config = dict(
    model='class-conditioned image diffusion model',
    train_examples=48750,
    horizontal_flip=False,
    arch='dit',
    head_dim=64,
    qk_norm=False,
    moe='soft',
    num_experts=16,
    slots_per_expert=2,
    width=192,
    learning_rate=0.0019,
    precondition_frequency=20,
    max_precond_dim=512,
    adamw_weight_decay_other_params=0.05,
)
Rows from block 3 of a small class-conditioned image diffusion model, named by matrix and row number. Rows with one number within an expert belong to one neuron, the router's apart. Each number is 128 + 32 x the weight over its row's rms, rounded and kept within 0 to 255. All counts start at 0. Numbers have three digits each.
Before each expert's rows are labels from the 100 images, of 14976 (inputs lightly noised), where the router gives the expert most weight on average: "top examples" is what is common among them. Only what is clearly more common there than usual is listed. The data: coloured fractals of 300 iterated function systems on busy backdrops.
# router: slot weights (model.blocks.3.mlp.router.weight, 32x192, trained with AdamW), inputs 0-191
# up: expert up (model.blocks.3.mlp.up, 16x96x192), inputs 0-191
# down: expert down (model.blocks.3.mlp.down, 16x192x96, transposed), outputs 0-191

# expert 2
top examples: sparse; white
router.4:120109106082060112154146139156125131160168103134080154127165113135204109152151141129206114113110115146164147144055176149129165186142135081086116106157107136126064098135101181154133130160096084140124130139141114142115116158104110082103087131156122100162116098145075139107173192107114093139150122090151138164122125146120146055121052140187123144135082138064068089147119129063124143181162163086162077106149133152043205127096147100177108158074105125138113179115142194170138169144110128059136103103142122110147105120192145133115162167110157099110086130162114167134121136123177129148
router.5:168102150130133171135077112159088116137102128123156120106142114114137099165085108104194113106150188132120062107163139120069176115097113162130098127104094089132117185115187083166148097176173150132109190082117105206037089145168114053151169075149177139112139136141132105169150106092129162179127104061122143140179103153124134165095130132142163148109086163122174118143113152178153105165110085152196154049115110132182130091114134100162104067167121101130166099169066151121178069106161124157101139111113147103123107172130117126156110113158124118138108122168086117077155124123151160149
up.8:148173132165155129120123169221174180112154116107132088135118179121145113129085086137077105174140148086086075134074118178187103059117138122142116163162112103083171096119120085195122136196118191115137145076149122155139157140129128154073132154102136122069141174139107159121139137068173152135144146114130094128104143149139129175114134079133155095145131154107164080175206153136148124101172101156090176129146164107125178089090172154105084142188125128087147065100108128079117118087139108107087149183085142087155125131141156123171103062121086121141166135078104098075134146122107171120
down.8:066037133110104164099166146247071078184135153143079126145118114122170143130143163112120137107129100100159161030124175121129152168130116087117143160129157104130150131113143170189146100162130125135153124178156116121172052096122178099123140138186142080143113154135106113092111164165100156139168157151136118114144111127116130048116142104119146156137114144091114154118141149121116131154126146117166175142080157130074040073107105141120136159135137091154090134099152151098082128117168151119113102127091139117077110132121156175121062061146118074110154155136120158159152166158216156123
up.9:127153125157099139149148125117162168072129145141129154174179098097162134153079141088119205115132081108107153225178155117166121134128137099125113083145149140146150103118142101122142125119137159177100094201163142100093142141131134129194124120127051102153125146135070080130131158155075099119130160193103068131139124141144151146119068084138090179112124163093148085101084111096111103141135149122134039151103123080148147139080110172152082096118144108124159145111104156148187117042158092139139110094122096100165150081181135150102166089113131139024147085157184129144133145157168136152
down.9:153205141132119116122155123095102114164105128123152174077103122150090125135161129130136174098145088084154158206129152129143131144112152191103116157113132072131147127081095134167089129192147110147147073110143153141205173122165141134175107122115094142081122177113138100167107176135134138173126186139112175131098156120161131123141077160139160077060135146175114147108139127154196125220132080129148082150119134093136091098103184060115092109060145126166163150148098167103139141212131130147192172099102117095109203148091128122097103138121094096194111148155152119126136118166108109170
up.10:230126129088069197159120079127148104101122098145129171119071120101085173130150067123174144112130122107138105105172167154131191099175138180117137195117158060130142134136222092126100188175090117122184177144126132170104105123167122121130143130081144179100131103093115134161111099044125167094117098078119161148144128164123121089160161141128150116122146149092149152099171147218117171157146123086169167151123110118144166096084097119139197150114125103136131142186082109108116112113096133125078129102102107135134138107079160077142149110089149080179121087151115101161133119125098133145
down.10:069122131092126148159132159162119140116101123129065187120177113125169073109096064121208150173142137123114112124145083123113091121108096069126155168157154068095133191122154130154191093152148122119103118122119128161155153126148090137155155156139189119146151073084128135180108058193113133111147146126125120142110130135087095071116134105072086099122095135118135112098119163039133092162131128223077134128138127139135144167122119156143177122123144072129100145189154136139130245129153139144061065158093108105142123091179096157126131127122129186092110134130138154155117119083130165167
up.11:107161183139080121133114166108155158100104107111170144105168106194185153145157104171142152122112163193105143094159138153149140153120203084102088113159202112129169150126141167184137063157138150139130168163163095177127204118121077124147139114104144141103132132083125099170158154125130138093098147124083109157136187146100131154057137128142163173109131189163188112081131113145121200086079119091096137148132137126125125131093147156103123181162209130155165149133109104088099118141168089208124149145154124169158166162083136099121124163139135096097074154220124103108090142131133133149
down.11:109143134099125101162150079088120130141106144161071126167124128095137097136124082061085155070130176089147058101133133208123145122130146194084141127159138160153181122132125095077158115173127089110113130115133127148116084138111117132144179170081170072169142148097100094152142131128174175167103118128087168143127064138108149123113163172169095095130096140095161091165121125051126170067062147110136148125153152095106136126110146098192180111160092112106108112113189058187137131143154095159192158114158097162161132150145170066116099159132121108085156098168068114106148125144106066121
up.12:091165111118128071146201125077099143170141134148080085129043136150109097095133157129068111078168107125107157116109091139138154102151096139171160098115066099093182107121137151127082109107118146136128132187138086143131150101072119162033097146173089103161108141173183155129089158116094092080150114128063127117139117098112117156142159052087100175121176093135102054134086132134140088097136170138128158153118077113145161121121130117147156164213150135148146101122186100163108156110082132131127122115081173137147135134107092132086121128155094143096115158198082094135112119170187087096
down.12:165077113150098134106131109106153152078089133170156089062164196108096082177075115134119100205114128156158139151194148136172099129132100155149149131141056174107218090110201122093121173106089096120100148169100079182108207115105143161152118131122123154075117089148156124086126157137116103118104187160121130097148120101131126081136151144161150129069136128128097142122094116134074183058132095128122180054106120128177147119135154142108114134110168148123161098155107138134142112105057155138182133114130130106115100143142111185166174126139126080160066067144100113139155134116074132140
up.13:121130148076168062121129134105159122235154137114142076114081133148180143152131176163098093118143098142123098124119124090160189128124170133123186152142161056094078063163149104104089149180099138146143178161159121163146122124145083155149089148144110170207156109120150113133164195131119165106140161152156138135138174146079154153119173095171146133157099161135102126133121158132154196175183155111118103112096192103153110106131181151098160164171168134119129113081141148097117139112136136106136065149186127116102188143114116130089131072072164116142163148179159124106089136151195131079
down.13:084168110148089117163098121094119142074146156124074124118115114143058124083160187117098142092170160148124140135090156166168062118128127161137162163075183074071078115130147173046151098116122124103097157122126091147108215147085129089104095135100115110077148123143126129103188152182127145129122083138157118107137108135088107113081144192098142178100095132162175108096132140150103103130125116065108164079131176175174130130173079130161099105174200142123117125113145092127151126107097154108166155143142191135129126121081131191126124085086138153090160129158069114177163082087127110091
up.14:092115158111043157079180095156160156136129128119147136139085156145120098083108161106133079166137146123139155101192116214092120113158143099066120152069079141130116149131149099150168132094135128121147106158123099151170145144137118131062145197112116097123076153123117160108132165114117136087218133128143179107112155197104122078070113157114095122146134098176091185176147129102104133142170148119090141227153159133174096136139129160080162127145104098134134134120173090054159116134166185159164116150067127204142147096126159118128117100102161138114128163102127126071123114170159178149
down.14:165136143106139093090064132217140157121132141114116136126143120112050123131154151145100111098125150134117168123246180075081115132144139117155139167103097135150137144123158153173117183175079144159102160110149114162121167144096137126071163112145102127172117157125167151107131180105153104051163130112124139163174110167154125112071137071159151144175141154116155056112127157170180107130130150133194164232115157131135120094097123151108159092121127181110149104133096106104137126108128150144163155116085108205116159114118166106092129112088142059163135054121122143196137098117146115112

# expert 0
top examples: grey
router.0:174112057118103175138118079133077190139127179183157121122167140072113101125096152129113120134135135129110101120140136107116127114147052127135112162098153057193129162142095135113197096125123131123123132141103168136092132075078110147153147140147180163124147133097113117108111080114104153020146112139174110158139125183144178162047101085103188135114124115069133133147130133123110122133101090162130135142123163149184142168116072043166071108161096101113144124171139116160155169088130102126132184119167073116176124083085126153125164195127111131163163113131097117109090165097139166195
router.1:169140062147101185132136082158094152166119125220126162137148092132142128161122147174120101095145125113130145136123210106144141130127121095091104103140162139208118102125114114118133177171122123132108102103174161130086125148137107090092103151160104138178146161068152128134133087088089087012132114141154113133114088162156112084069074120098211112112069097120055160144121127113161096145101121110160142107166116170097105160122123107181093146090064107117112119147142144179147175117127086114113231128153092084155114092106156160151181162116156146103088109141128108125100122101154157103
up.4:155118154087203145128072113188132102153126101068079078114078159088084118089062150158100122177131122116103141103057168106133096116126136116095118136136155089125176129083134093173064138130134069123102150114144142110116164104124168171203140123181097160111181119045128093165084115163146165128140135162106149122159155141137140121122096140106133092119137164125082139131179128107097110139136086126082140149160089089108075125146126095095129112168150197140129163123168173151102175148087035107177143166118160092109156113104132157190120097152123124059132111198146139115152177160129120100
down.4:094156135137049174137164131162155106088097141138147079153195077122205113166190123080072101079112130144139095149081035151175146139072139118127126106136142100102154165096146105133182128130117122125158175102134146128102159175129124087194129133124120119145168144047116113147118107138120142142125126127137108154158114091103090087161120120168097139152122144146180134123113118109179137138123164165186128198120070148133180112142156161179126115155207188112093137113093145119132080066078176115167088107158113141113128140136095149083128097153094151186142166213154132156132141143109146086
up.5:084142121104097148152089049168143124099138154149120113113152084141121168066165115102134120131190169101127081073104107102107114158160117179106161130103128194133107156103137127094090178171113118126135120162129113150071190096083167089172164155142172214125122135123124159101103090124158116043153096065133136114174070160109102169102155150103109112064142133129076163147115125182086080130122128159111193109154126163125081126065103124120142140154071113139061099118129141148105103077132073190122153148127099091133139061109113084138177170128133154131146087172160160125106101121151146151
down.5:123156149132090105125194145176139106171133124097102068141123130127143089127079118102158095100157130113111088072094136164183136142109124148098118095088139124134141152154164126090176122161115100069110114101137151139131115172087155155224139121136255107080169134089075127077130074108157130043138113151163147149112178094061117149086126142154137101112134095097156103148142123105163171103117106126127141144093112131134136111126095144158105145073048098128114123131096135136128115123152195155143120081165114090124152109205109112156162162085138112095176081184125106104119115111105139212
up.6:125154119159149108144166195109118144073183094085107131153108174155110136144171106050119082127137111156156126131108159089175175117083094141127127142159099139078168146101089111118088114139087125194137102172147101104100130198116081188098129143144121069156131138145104160143082063180081153122143118086127096011138153129194146128127193143152091138120131126118162096101138124114110138110181121138148127116176154131119156144163118148134104160160177120161134150102165075146126110171175174150120088167109022154122150113143161172133118060162124116139132168101178138145139073110094139134
down.6:112153165095108133097146102120176128119185132154157158131094120124124170129087115170125073117082166126118129176125060177191096113165163101126173108147090148108135120154087100112133148158149163145083115118163150130141108059086105137085101118148088106141087148158152126148079106028064181101164134173150124062108103208185123146061137120123106134164154158191103151129106117115136121117136155164080160162107149180150108121130175144106075118045188156123114142123141087131114109154192122141137132171137207107106176131117107072112166085131087106098092115119165150105137129148161139152
up.7:126091082113162114119132154159123111118165131136117120120086122186144194141055156099150074157211102049149088081150150055133101159168171143155130112101129166110144114166155174147065144115132197119101075152138107113139141110088112161129133104130114131139145124135147197125143164112182159123148076135094127059101112073160072168135147171175115146119155140152117109111143146147120117160204113147129143141143097130127091121101161157143138154188127135155161156127103095076135072114121054119172132122182123151114111120101107095209083099118105056035116106116110142086113092117132152144
down.7:134177104162115138186078079097135153140133081095193127140186130109086098085161138163195082120157094159095097130140140179133151066044127155074156109158164148154118124164145158172128129135099094110142102104123117105090146091102170113100083101130126102094167134179126124154138109159131172076147136166118104116123146098168204090075165088090133119139087169148127134124127174124118134126153122088158134199158118133134158094101154114051110115142142123128158165119143104171155174081129188112197128130212133128111081117129080170053145153091088105200095147142098124140103095138107131135
up.8:109089157145066096037113166151117099131133138017082132118145125156104168113119149176135168190160110113087080090111137165122179130061146088084152168116109151160129087131128139133194144174181091168092127083202124120133080161131135121120035122095104071155174121172101098167145128110139145162147104115146184113106117157153126185166122125123108141102075103089076111131140142091136127125139121159093117123064134169154068117161121115158138105162142190137111153068173124148105125124099035129144138108137136112153126159155151132124134125109187125129154144159178168129125118114102106153
down.8:122125149116051115128114164129136136155155119153164090166110071123127125143082108167129156151080116195133134120041185112089122132159088145112103098082164115088108118165115095170130132131113182140128161132109045118078139146163108113147142138112140076157110071109105100170172117088195166242158165068119118153104137137111107137181167122137198163148155110134102182144142112140134090147157152132142166134143102158149132176158114134149129107148125155135146139080170100187111184114144123098123206157107125148148202185167133137175118084131136156128141090095181070136076153132136103137
up.9:169117144072154148149124122146078148164133101126132131116176138089149051093094082123173094104139137113091104097143140111063104113131084106119083152095142138162207186157124114193222135151120143097124097096142128091157115111092109103107120122149107205171137120137097095120109089150137222063145117064169111133075115131141140206120131139120165103091122112102092182123158165140085094111126101141157119099112119112120153149161091103172122118094126153094067164170134144108119144152147084117145117109136120162143139101134174196166160193118112199137150161135127184149115176091089101181
down.9:042109125115132153126122170121196107154157119191157157138101159121121141141154067147123141177120160168116120119085120134109162121149147138149124094081090211149174082154115095195134155152112108116114090151084111140133106104169151177059137110142082133134105127121181107168082074104126145188146139140105142169128132161068122179164077070110094117121141154119145167168085136101144113136105173108071119115110106138205086095103106109094153101124134105115044154132161118121160188147127116105197158130056124102109125112118110084148173188188085077126114087116143082115103169144146149119
up.10:159144129101105135179135150088109179128094076141073071121156140091115088099178084081138079136069169100128175113055119100113072123152132129174112100119106116110255086107122110101101116154121125119150121126109132166128148084132140107155214161149116146122101124178100095125079091105101141177167146117130137177108176118107167156188159167161148139136164130081107104129171152130074115158114151157161097050106132099116123105138173151119147183162150106148062131129086163129151124167132095099109071163131123154126163092171155070091152137122140099122149099069123127136143071130129123192
down.10:129129101097117143098186122164159088173123145101146114148120079183082153146115164156130186138127163116107113064055135096114127137087149127144110115100120149204127192139143128108066139163100114155111123132084092142067112133109138182000125119106178139110172073121124103116124142144153181099139119121138105165135079120149048123138172114100144096145117095071094171130083146088168127101110150116104090231200147122159098136141067153096138108155086130105117110123156147065137116126150182114135165139127144119107100129093155113155134135063177111116094138098084113128097157134131096157

# expert 5
top examples: dense; black
router.10:122093058081130128080048082136122184172170125128123113100103161151117080084137142096098123141144099131145102141157118130101069167124140162103151162147058100099157187166090113126113126129109121114109152116088138180118151143124053102116105080080148142119086100106168106102130143162139125153183139117186158152169115084102127183139120107148175121115169093113146098123132145203136041082104121131107107123124087183180127100192123126160126137186097091126179101119128073139140153109129130150087141116157136095174136101139095106065105071174053161155136124098094184130132160203127140108
router.11:119116108077116093177141154106096140117088136114146140098104099142115138162122083154157151098051148145147069105145132073152140140128174136115142147226139105134101108091080141117201106136139066125058202136125098127115152112148095128163122130130145156104140115132161200216082099136109070094118127107120090094137163110110096135136135068178115201171120164098090113098139129110104112171152149141108091132117157121192112184121135072171088065176141148139120126115101145176154111115163123105141152191112173146096172121152162061171108140133136115129166060094093097119125123089080154149
up.8:149135155102092087108112132110158084096108131146087197164098141045156185130134112091103119166136097142128146118121123179109113107113175109145133162094165103081136182104155129109146074082138174134192161137119102151190190185096066149112139152124137065116147113117105105098172063124124128129134104139074121130107072058164168141119152159112103128097166162139163194152132140135144127089116103129100118115112120097104144117175035179076174166133026163144142133144112141110150105118177141119184110126149074103148153152130108099125102077137126049091124162091147153163132161113148131138
down.8:156143137144170117174152151137144105172082130111162187164158071161120145083130107136124136078116142087087162114080133109134125099160080125160119137134104072121171188074108125108101125169091101143108127132179092084137148065122100160115125193132130175089123151118180162122133100141163106119123152114071139109098130160174116153193144121139172116167112103117167138177138134075119183123122109058161177206112118075090099083135177135084154152111132165114133088148185131125182172128241120108098156153175143052122127168093089088131093110129093115151165103090098117097132151164135117122
up.9:128164119101166169142171108146102102157164095163214087129108131153166092110143160125098189160146148105148177144152116119092132163154159117081143184129121161123099140159146044117083161105109180101187129115142107170099124129141109120158132154172111121147143125134108164143143150072116068111118059118100078083131130183081163120104110138126127146102124199172082152117123156143150039116154155167153208138129054133107158104146135142148245122220140159125100128136119130158067111155203151133155114166155155157144071137114117148139130095099133131139156140125128121173108133115136153130
down.9:134118152051159124145157129094149111155112123093109146155164110147144138119180143107092098120093093117090127134109065122115103128069169122144102117126118062110156083187149143129143166074121120141153126107165175137129138207161098134128155119137151136082167125118115129068113130123120083186098131104172150133116170126166075176135125100118121174096161099162085139067103104123108078134113194080107125092105154111106167107140107168166055124109008113110173116221150199087119149117082149121099051099063127101172143128150127108123155116184125110141088133137133095157081139125133129116
up.10:068128160157109153091112156118164115127188156118133104139120120096159109061193102120089093155095140156161147117104098101171147147162171077124154143165132153140129068154186109143112104122143111131097126084096133125157112120171142152144109094109109099165127159083108128106146128138171096171121215122102156174151172126152136110132139138056101153165173119109188179099123106144144130102135172000112134146159136132031107102101126155098150171097100131116135109128091151112147197102101124166053147107123136176132099129166114149145143105111153152134060157064122128118103141117069149141
down.10:187038145131073099133129108080112106105158092086096101140087103117162096156143174069058137148126138134110111186097123121178098120129147159106131153186135191167050137137111149196124129118129123145119110120158119131090171148125130098104134117093105126102128108115119126128110145104088117171116093091103124140142141113125124026145109180163155125110105146084075170116170113139130094136145095205165083126078136149024135126114073113143170155094090144130139106117189173157119066194139146130188145145083122156079111096125121082106170095124143094128099123122137118134156155120101051143
up.11:105152123137153113147117146137130115127060086161155090152068121111127183169148097147112122123103113136134097165134182077116079104098077107155141144118119172084146135135116113135110098110123141140151166078111144126135157174135206105099152133110148112143138195107109136118121088200091077170133090150081147087137179184159102139103183116185150103072089079138112172165169089171089094200164158084073234145151154159128127204098149115143121125220107189172080091148111123161087139138121092112123138098142105117129175164150118125147125115149156106122119147164139145135095129136130166180
down.11:110158103081140129126135107152139138099114166113131070183208178146176107139168134096128125147128072132141116139135123101099152119103164178103099116142143138058114097122147101084110132085108157086178160204152216091139096078133193117102156147128154132108120174132137142073148111046075129170149175104177089096140105134158096159112175131023122108106148111097140077121111117127167142170146133184127187142127169124141204083172065194137125130162105190142114111130162177118128119107157166097153109129079139101145139170082128136130136107141102152103124133112129118115174104145148165162
up.12:136137069138094127128122094157096159107164078183134138105118127142149125119120089177166157142105122201180152114067057114153129096126135112112099113146156121105104156111102166130029156152122141176166138192082129116141116111190145155154156153160116126129109157113159117144110149111137141134151091127111173154117138083134147117173142089154121068044170124105134101087183143184106157162169134128121118120123043116185164093141136139132075104141160147114086191158114230120135186138131167113146127117153112084099156103104157064149087146088111163160155095125124114156091071182117180108
down.12:108145120121121145088166149157124133096129122121138143192156115167122109187170161121110142104160092136091128139146124127131137121089130090151072132160139122098086155135092128155135090160122156172158111139140192141084125090201115126128144122117128129121092141129047153117131125135105168100089190099125090100101107129172124092172145068113135187056125121153083165116078198113132115174145149133150079148099100096185175180139139144150119135125151157184132189095141186123123057084153088125139121103147140075137144056199114138037097097158106130039186122119130166088094093121166106125
up.13:157155138093146073100135096137158106048184062132111163116171139159168151150220132077134104131103111172161140163126067108135109079143107144121125149067156110127156146151056150090080151104096157116102074137170127102119108124144150163181173132115116134146190169140091110106137173097114138173123045093095133178085105097125156130174086114158127134133139123153100104121051134127130191076064130147103147053128113158077169134171127161103103137165117161166052139174142191109131124122084112144138095171110130152121141122124110089087147101133101112120142145133183114129100174150098110154
down.13:166112122118124140155098105149138144124153166079155119081107122100149096132091139143111114153067071111067104135162164156081137131163152127182163173129158144156199087165127176101112116105102126143149126154125097081112145131155173149172110111112138119092185080128096118087138174113122103205076082214153130120167139131067116177056124140119136126088106098101171117098170139101044133064143137149145187056154103127097097083152061167133128096215149142118134153164078122153102135090115156093080134127120092113138100118127125123162178158119100150121134098104112142181161148100117189127
up.14:161119140168136166067058147109115096138102100119065155060089101143207116160139111053116066163187118044101187137057143128133113057144144163115162093090124162162147169110117126124129154173102132152169153127130147127142119195151142090143108125159130121122120122127145168105164165168142132132158106145096142148106086108170185125148149116111122111125158108208166135137139113154148152115130154101058149162137103116067120108097073173090126137099188114125132067154135151155127131115095155149104065152165110107175143064162139164105130164119142129178090113169179146162113166135166080118
down.14:127125078131142197106133092078081176125168057131130184149108118128108073067114148174157098127148118131164132144122147099060131165096202143167072103128118124143151113147137092154114118073175097138070157138131108132148164088150111086134157108094073085156074120124109166126195073102144111128153142086106069142110205113174037159158070156134100074125048095093120139158132181105113117106129119133114074117135079142112130135106148109185142104126134109136171090130145124177130137123092132160112113122086147182100144069105125071096149114130140153115127107197130100114126165105098109157

# expert 15
top examples: dense
router.30:163083120141103085103137147084062177120132097136093092088158129143090058050155121133064113120109097078114112141123068113141092105170115076133089132097098094116106137178111176081113126094132076134153120132091113124156138071103189146168152170088131149135132100184135144143091166186146154157159121099154153126151152093085108174091112125139113092130148148110105098115077108103128065091099081179098165173112159144197083149163041105134131118137111161113085145139157120160090179140129142084119092148135117103127159112140087101066172151133105164145208083091141167139094118146154114082
router.31:175116114101076101089080142115108150124148083108120133067152114096119075084114163100095133102156109155084108109117102134120114161131105143096111082127101080135120135180118138116134120104122137201137142177100142164075125079117167116155179134140152138113138110103183094155123123168169122161152119078145105156109156092076108181064118164119108134113152164165173112144142126106119101111075086137104137130100138109205101113187097114107149094165099088176144143213172149131173163165147150141106113095119113078142132087146031116061098137140125217094144106053123145082130132190174161089
up.15:126163064089145058108169132126071097155150134093105084112091138146120128106138104131168136116152130097090148128127119147111114154174132188124181135183116162148142180130160119118185091140110135073086086109120131110107093152164067074151147059144109099128075173152174111147152153102159125145150105096157178096137091115192155118095178117113204138129157129162083142138096094101172113152165138155147194171179174157105174119125171119070155176146127144164196067096103165153111162098146068096096099175110159142136093150118149116122124106157179078118161130119129100163153167085092173151
down.15:081204101094096130199096130167129138133152171114132141164143137111096100159062122114127119157091085183133156121160124091113103131174139182064082150096086074163064100132189114070166142117181136130128114134098121122082085111129114110134180078099075108141106094141167150098145090105199165200141144142172075094105098111117101135085137117153098150097116136105115135115154146163121124108098137146139124141139123182078123133179154131156125096170070158107167105063136095158120130093124174137201176128135115102149188149142170153191168111168087140103097100148094112120120118069188142131
up.16:102120096114132153123138131090102119202201101117200112159146119166147078171076070144146121109185165157159151118177182113094118172093144191130169126174112166114181127115143082166119106159116126140080144129167068181077128113128079065107088108173149164091151099149166149087173096159191118105090154122134141161133131141126120115106178135132176152105144108154117128130211113103191059114156119091161153101141094131127122117144147133116152192172139130194139117112069110148151158128121076132105178094117108137072092142126152166132118082176162092152125157102102142115138162118097175168
down.16:165083123131190135103101164150125131104120194194149131128066066047106172114122068083105141129173134158175109112108092082167122113140095060126132087155134101058040123095165114138136110117150090177089076072178107133089129155130115164124154157118141126104149137108131086152120123095170127191105109115158101172095117096121108104107166079173127155154094128037109134134098119148092189145128182150096137120130112102146139158177142134131143123111091098099125167085129076134140136120160176101142109142102120067199173131146096150101164130120136090112145095069163145158120130175126079134
up.17:109188072131113113138089071130161156162148160146154139130098140144124126161115104134157091092073190168150160110124212129116134160128110208083115144160113161083117121138153156133100112154159099126145176118109095175154123157191083078107116115144154066068111114132152144139144124109161101094115130120119148154164093116166075155109155084166179123141141092087143130064163099130192162094194139108124208123144148165128152180099162126084083124129148173129129087140164153125117147136170200083117162119113146135086091159109153141140043136126173056137096114156098080131174190128120130124
down.17:171182112132172134081178125129150159143163094179112169131076135114142075085149193142130079119137077111136110163131145094145118021180129085218093123135087127155119136136096149146110081132117138137078133097114122103140160133149110162102172171158161125176169152117135139074180130156164102124052091115122172110092157167122176139130105118120142115142175140046138102150125069151087099116149174153147156118122140113153124163106098134154147130180124182101144151090047133137146115124128101126117177119085154106104103100146162156087042153150171174146119148089173127118105160160146132065
up.18:148122170092124069141143154065145124156126129151117104119161103169119163077143118167147079175168059103074143156083085134136164171131156065121082188134095083058157145182079182141096163067059150125150133116189200124187125114048122187136108176109142103095159158133129139126172151124127164137169132111140129076138113146107089126142135098161135125123126203090098127077081120181115136130127114136128067147173143148135095090131128116143146126090121133110123156174129100101079143115126117187140082165188163151143158124126143122138139097108130083126186123175128110144057093159125119150
down.18:129152135174133117140161124072160138089126087096179115142093156146087087145138103112085090111141087110142194148144182135146088079153130155117102188093120035056107131109078103081140097084158151109104178156150132130105115167103131047145151146117148097147134085152125106160132134103120123128117098113081135128104151162106144109075149185103140108142158119112104143212137109140099158052145123133130152148111113164178143163145110110128174139104093128128166133150118043161153153091126121102147149147152099144101255142155173114095057053146126149118166090141087118125142129122168103163
up.19:138116098104127103078076138124163108136101112158134152125135174055132065160129186164097165156174137189125160049147154160169153108124118134070147096163149142110106051183164157135138160096132191153132081172096114152155143118167158162158078125157118099167161123161188120122060146099140199114100175116127147079177112105118125121130148103165084128146214125170151113100122081087089161138173129091133128127151087135130133101109087148184091098137131139131169138172144186124137172107150157170150078116134092099154118126095163148082067164085184140121119113134134074142150145133078132141
down.19:117145160157133084098120152097152154080126168077115131143084192149157160190118140127110213124109136178115213110155111118149096169109063184094129168163113192162173133137117112067185131111170152161122151142095151121085076136155106085084096129102129112136129093122187136112109137132094105081123140120139118127139120083086145130127110132139111109130159128082198163128116103158133086171177079037129152093105153182112119109119186121122118154053076131134153112151150164083132096167164133167152140136139128121117086212136132110136174111116203137112104120100125112089081078105166133157
up.20:084104129132144097161146130151130135093108186192084099140079115126106084119196096143084125105137106105151114204098104106185099096167156101157084182117164133123122172140111127094082150108111098107163102102117134062215150130138151173123070121054118078177114123157069185147044201163083140125140133137152157105163141130148132092133128120124111080160137122096113122094065106140116117124116153187109141172179144151095159161099073124168128150131124196089110114118115154154069179086123114096140127178161094141136139112129137095139161151088104094099193119141123141187091132151108124106
down.20:141104153120151101101120160125114158139184150126110070095107096090107121125098051087190132168123136184167110140117080109122179092136126077135115106146170153091118089114122105158121160098157155158147127066130115147147114155164117184157105118085126143077084115103135156151131098093173116204145118070172135181132153097099111135106131144133178094138074151105062125143098140185192143212166135128092093134077082117094139153151139186166146111139140117125126141099184113182153086154114182122141135088107118168174183067123087132146165111132183125147117080093182105108150124081126071181
up.21:101135114103153125176177200132124107142145207089135091173226123139136077115134137152098154133158147079104166161120191139105081143163086107141140153121109169126115077140081145156169129119128066121061141088116057155142179135107113102124091114079111136130150159122096168172099192128116128146125152120106146131090095172116093120137084120144151186102179112101099098162074111082123080108093167162168190098216093140142101137098098077116100108126141195111086112103110112143111124112144077111128121152106139139173167097099139141191134096135116090063156135135124130202099140111122154132
down.21:106155134118134120113111112166103101175120120084158086091080128115118188105094133054170111091146215145158139147164036116099148085153138149109121155138099173158085137107139167156106147090136154125162140132126070155153133178121127186109132102170109091113155130152144195147085118126125093160130137103114135101132176105101134139107090121072134123136087168095103165134177132183154175139126201128088138082039171146122143129145101191169114075084130176130105108114157126158101167204172119095136161204101124122078191109173131098140131078136157167135123126142138148076118113084151108148